python train.py --arch="inception" --model="image classifier" --dataset="short English words printed on busy colour backdrops" --train_examples=90422 --image_size=48 --crop_scale_min=1 --horizontal_flip=false --translate=0.06 --cutout=0.4 --targets=["word", "case", "ink"] --num_classes=[237, 3, 12] --norm="batchnorm" --activation="gelu" --depths=[4, 4, 4] --kernel_size=3 --stem="single" --widths=[96, 144, 208] --mixing="cutmix" --label_smoothing=0.1 --loss="cross_entropy" --init="xavier_uniform" --optimizer="soap" --beta2=0.999 --lr=0.0046 --beta1=0.95 --shampoo_beta=0.999 --eps=1e-08 --precondition_frequency=50 --max_precond_dim=1024 --merge_dims=false --one_sided=false --adamw_lr_other_params=0.0015 --grad_clip=1.0 --sam_rho=0.05 --steps=7900 --batch_size=384 --epochs=33.5 --lr_schedule="linear" --final_lr_fraction=0 --warmup_steps=390 --weight_decay=0.2 --adamw_weight_decay_other_params=0.05
Rows from block 3 of a small image classifier, named by matrix and row number. Rows with one number belong to one channel. Each number is 128 + 32 x the weight over its row's rms, rounded and kept within 0 to 255. All counts start at 0. Numbers have three digits each.
After each channel's rows are labels from the 100 images, of 14848, where the channel reaches its highest value: "top examples" is what is common among them. Only what is clearly more common there than usual is listed. The data: short English words printed on busy colour backdrops. In brackets: how many of the 100, against the usual share in percent.
# r30: branch 2 reduce pointwise conv (model.blocks.3.r3.0.weight, 24x96x1x1), inputs 0-95
# b30: branch 2 3x3 conv (model.blocks.3.b3.0.weight, 36x24x3x3, transposed, each kernel summed), outputs 0-35

r30.15:167122113120151190077155135122137114133126154121111116035125124103108144109137129103076105150104096194108168062084198131117143174143124155084137083152123122108153099118092106133127109126126143097078090040108115143133091121104222058172120161107126085149128167144146152162135126107095143137
b30.15:145212138178139117131164100084142149143108135157141078123171112158100156129177098181178124104125132118137191
top examples: red ink (35 vs 8.4)

r30.16:102125094131098133096108152123124129057127191171174122110178106146098111116198106100165098140075106075130130119129141058141099161094180087171080162176098082111129150134082099098130097094070106126123152127153135149128131162165156119140119093162145142125115237099162115111148131078095131132
b30.16:097100152127140117125117104180103178094139131124128123087081113061136122114085099097180114117163082048111099
top examples: white ink (26 vs 8.8)

r30.17:133136125132142126142080124106104115112133152156111112088114145124112145158128123082129122138133118101100049126105173132108004136121058102107150117092091101128111173085128149117111095113076198143074234124139121117085108221093115138101133110094168139136120131144156138139127128076140121097
b30.17:097069132085143129120089107121096111095098100119172085166120202150124115122102136140125148104077089080070095
top examples: bold (74 vs 46.2); red ink (48 vs 8.4)

r30.2:142121111143116135170128125158126150067147162104118158102055133114125135108110084175158171071131117101084115183147105054094113124124129141112144170101086185116127066130106101149128133112151105095113023113128156166113121068079159138101127098079096090188108141115153144175149152181127155152
b30.2:198108110127166151188128147097181137142156121090134105104102109153136118164180123108205148144166142125114184
top examples: bold (77 vs 46.2); the letter t (62 vs 23.3); red ink (27 vs 8.4)

r30.21:148149136132138099148104134146161141094119109115072134079077070131140144118110112093084095124166133110123099104124165170097159174089139203081081073105121091097102111085200155103112150104168148099133059163084154092079092076124148114148084104199093146175131157138174118114144118119116118154
b30.21:128128163177150140122198130164151091096119113104084165175138164124105156149148140073127135092116148217115145
top examples: red ink (36 vs 8.4)

r30.6:084127204138103107144100140134123141094147103078095142102125161113094125141152149176097107191119174105087149114078076091140121127083124104086102100093181181103098110145087084165076162116150129026079099138089167112122111110138179084168114139074090108138132107151134157133139127117132151175
b30.6:179115142095141121159091174158120157142109088140143138132085111141119144110117183130077096178143230156138127
top examples: capitals (60 vs 33.3); the letter m (58 vs 10.1)

r30.14:095145119146129135143063150121112122127121143148091122052180149111100129160130133148165155171101099124074093092091120095066228112113165135112120120124106113124117204083085133131146151071063171105072123063098133100105123157099177071120123114133133100135153092154188156125126122103106120149
b30.14:134162063115049140156117086149089131094110096116120173174139174112153126078101136115083150107174156135114148
top examples: capitals (73 vs 33.3); the letter n (62 vs 22.3)

r30.3:117114140142091110156180148156125146093125100089132146097113142128113134129070125072109115165157185130094150129132133082093103082137111165106183187115159103130136155127144142134107141099080093045183055117212128100133058086171149083123161144117067114149140152122129151114149155117067167112
b30.3:187132085122092130069133225135144115185149120139145152103159107111128151173131144095098136172126115146093159
top examples: red ink (54 vs 8.4)

r30.4:142143155124069089129093142120132126111146120112103126096095087135147127069121162143167062101092165129100134124118138111123120092095111186131090104139173129083168132083180147084097098091102102105215035097092178110081112141149132143135136119174165168157100052151145120124128106128065130112
b30.4:074164152131111153126202155137103181136147139130096116123137149166122111144133176222123149106106150145159075
top examples: red ink (53 vs 8.4); the letter m (36 vs 10.1)

r30.19:170119173121060161122068140130146128112120130158144110155152085086116101090201123133140141132158124108109055110177142082093161056134121188136130160130082121095142072109122118172130117126058112108066069096089146188125142118129182104116113136148113090165155174118179144151121148100089127138
b30.19:132105152114142082183105151126119164138140138120139126148082114169184163124095160143168119146224191155133142
top examples: the letter g (26 vs 10.2)

r30.13:143118115131152086126101158122111129134122133127089119045124150104118112135137169130125137137174118165092101066114146122153036101089087152126068138104183093122057107095173137108082099137129184131082045103104136183086085129079163092141120063110155164141106107151171154139140124097141137120
b30.13:101120143162189141106165110166129154116140129136130101216116137159148126117209121133114176117083185158107145
top examples: red ink (48 vs 8.4); the letter c (42 vs 12.8)

r30.20:114129112131131169095161135131130123109140113102124123117096130173122121171086107108051119184170160012127071105088131151156140100167080106160180118057101100157172140163086126152141118127127091068112061210160167118113108074102140127109107127122169096175139138145129125139122133120126126148
b30.20:078096159138147111070125121114161128165088112124087090160071110101128128170101097150163085172126099098157068
top examples: red ink (49 vs 8.4)

r30.8:152129116117094151098089146106107124098125128155153129084138081088095119167145072148089067147171119138157147041122144166157172151118187094124192136190063209056184112117086156103118109064122137103120112141124199128113146145076155123157155098140137120111129164127137122156131123142134123120
b30.8:169129124112096117202116076114123160158110090094087147104119126212157130126149098110103125122092106138057105
top examples: red ink (36 vs 8.4)

r30.11:111134114122133216086115148140149132133133203155098138165158095100160116087117106149140119070188094180130134159116062057136097171164111159111106121138077124094195081085098137104121132159141112105172026087166151108146139132172123107125124107178148113137120182128100118136107119131124127145
b30.11:158120111156080093113095136091175130089093110079089114133093149131129081097081151128156100152064070111124166
top examples: italic (80 vs 45.7)